{"win_length": 400, "tokenizer": "word", "vocab_size": 7471, "loss": "softmax", "encoder_qk_norm": true, "encoder_pooling": "class_token", "text_encoder_qk_norm": false}
Rows from block 8 of the audio encoder of a small contrastive audio-text model, named by matrix and row number. Rows with one number belong to one neuron. Each number is 500 + 40 x the weight over its row's rms, rounded and kept within 0 to 999. All counts start at 0. Numbers have three digits each.
After each neuron's rows are labels from the 100 clips, of 14976, where the neuron reaches its highest value: "lies over" is the class under the peak. Only what is clearly more common there than usual is listed. The data: babble in 24 made-up languages, each with its own sounds, syllables and stress or tones, from a formant synthesiser. In brackets: how many of the 100, against the usual share in percent.
# fc1: MLP up (encoder.blocks.8.mlp.fc1.weight, 320x160), inputs 0-39
# fc2: MLP down (encoder.blocks.8.mlp.fc2.weight, 160x320, transposed), outputs 0-39

fc1.241:449556552520549504486495465494551457429483457464475411502530502517516586499411488518519464480546431475487418519469458521
fc2.241:506478501497478482504555574494497505497501516458503465458509474444502528533560522511459515552499512509526400510471404458
lies over: /æ/ (76 vs 2.7)

fc1.252:537574438514535498513370506459502526504454504429531500449411561457504491508483524488517501637499464509513524552538432500
fc2.252:499503506505495457454481528470450593539454547484513557476489545450495471474524498494479557420445497465476472518553469472
lies over: /w/ (29 vs 0.6)

fc1.180:510487459508557476481422559520547570509486485430469503539501424545475565496479453573472516512530452444464501460544482560
fc2.180:596482515517518496468532519527546498588507518510454482513442502523464474517541410472480414427477509551480470531473479534
lies over: /y/ (32 vs 1.3)

fc1.83:530497463469426478449481452456481486599472472430436406495467513522530454598496496462465534536501460446518495509527493477
fc2.83:492427481468492509480475474444489508506499479472556471543485472435481440528440456405545487488544566526513529455563476453
lies over: /w/ (76 vs 0.6)

fc1.217:608500515507538476506528452480563482547528469448440445525510550466501453535444445566562544534485551532564513489516464482
fc2.217:515473484492512510530517493470575468516510462465515434526489518512519464512430476510537470509460550556517494431568478497
lies over: /y/ (62 vs 1.3)

fc1.176:479509486526523546492454496495552488532484516597484443432489470494537550415556520472407525566492449535478545463445493459
fc2.176:488536431497564532435491558448467524535500577429455489477460495487446433518485477529487526413532497481506465511524467474
lies over: /æ/ (98 vs 2.7)

fc1.156:505493492511522544492410500491498510451493505514534437518455498451511505503485556462411565433541466514545532525528499468
fc2.156:485467511488556434588497475489477480541541494472418540508475546546516522487529483456522415557519471518535456539540462554
lies over: /ɔɪ/ (62 vs 1.7)

fc1.275:406591480507504475421513555502470513558532514476434515526554535504508474547499536539533491497434470508495506427473455531
fc2.275:443568511502527494488501468500479540523539535497489493468509494520490467510527548477586477535513487472482469482415557479
lies over: /y/ (32 vs 1.3)

fc1.82:497530423555460494426525464528497482487478512531527537551510517432488468501477510460443525542451534553452469530507525484
fc2.82:572528492496498507480427490464528551505504579516547453517409535493485450466543556484527526505450550465508581541491485519
lies over: /æ/ (47 vs 2.7)

fc1.110:520539517559473467603500474375514543482521486519484538527499464549554528568397480507453474498440455465535567554510505494
fc2.110:454586498478419509476530519504563490506545488509519503524437501560478437511503465477488493524461518494494460496419493502
lies over: /ɔɪ/ (66 vs 1.7)

fc1.124:488534466520506490548481464507535454498535513473480433492468512502475527524453476580453451508509469482552578549506470450
fc2.124:434486532425478533564479527463547485430542549479481501519471472460492476508473542555447514564495435534490521544452419458
lies over: /aʊ/ (44 vs 3.3)

fc1.140:560497508500514481476516529443511487565508501509436458460441496450466562543477525508521497555464473494525538543479548446
fc2.140:514459531455424480527579472534510576520501449568516524494502573478580536536538556524528534555466515460533527531523499500
lies over: /æ/ (73 vs 2.7)

fc1.286:517540442550559517458469579467489595494468499460514462520472519534501543565533486537530488538431506494575541482468436533
fc2.286:531483568611504454586562522523517497443550506438479520547439512450554470536503530536507520545509540475516498478461462490
lies over: /ts/ (44 vs 1.1)

fc1.74:535470507475484513460470461503443502524540462469470513508487502548536499507503508524485476504483548576473454492452568424
fc2.74:518470445506500467557505477488489502505480470500496491508482533508504512487459455508489424446456470544478500537499521471
lies over: /æ/ (30 vs 2.7)

fc1.253:511457452585555505463420446551527548546480473395501490488493507490479471482521457483553518487525457560520474551438513516
fc2.253:460516581520522476544475476585443545453473536481438466511594519507536455515585508455507508552459500456540514536535589585
lies over: /w/ (54 vs 0.6)

fc1.212:543462494469529485413481421515452519571482516506521433537485470500493509521518526457458541497478473523438500504558586512
fc2.212:467505481426455473536489478521495543544540521494513472505497481491429479520475486439479496465513433505457520501526583551
lies over: /æ/ (27 vs 2.7)

fc1.179:497523495455481514432523527481504439461548515459470456525497482471490479541451502441523516528479532462446501515514437491
fc2.179:455477540487489509440508527541516501438555458524514504487505517481445459463503444521447477450492478500509480522528412472
lies over: /aʊ/ (66 vs 3.3)

fc1.148:464582440534489509593458509477498544510500565511488493477504566499453561493452441566566477435497535525552474516539467492
fc2.148:481465485560456515539577447424483468464476532541560496430452522509491481530465506559483525439528473519462471453455439487
lies over: /aʊ/ (49 vs 3.3); /ʊ/ (28 vs 1.2)

fc1.169:488546471539489541513556471445536545507526551482558480453498484496547518525477446499429408525461545507434441535483537573
fc2.169:525547487507543450497418489471467516465507540483513535470463483499487404528453497539535517482554423444468419472561452448
lies over: /ts/ (41 vs 1.1); /s/ (33 vs 0.6)

fc1.91:467540516533466529471477483438519499458529476501509422521476514508573510534487559538484404519487364570521559519514506472
fc2.91:469425540552470489509470503469532541474570530479463456512402540521521503483532479465459526466441464505529522465549405451
lies over: /æ/ (45 vs 2.7)

fc1.80:536580544526449517467530476503570469525528504488487419559509466571484518517452518550541435458464459475524538502495484493
fc2.80:478618542480530513518538516490584472544511465536527480523537496564522510506425506561533452469460585531493506502532469481
lies over: /w/ (38 vs 0.6)

fc1.56:464571434492459426511479512442515448481465495501486452487492530438560490551547505503529451487521509500506496520516429565
fc2.56:487474462466484488420516519474508443487409456540483536514517514414509533554551512546488472471449533518557496538471490510
lies over: /aʊ/ (50 vs 3.3)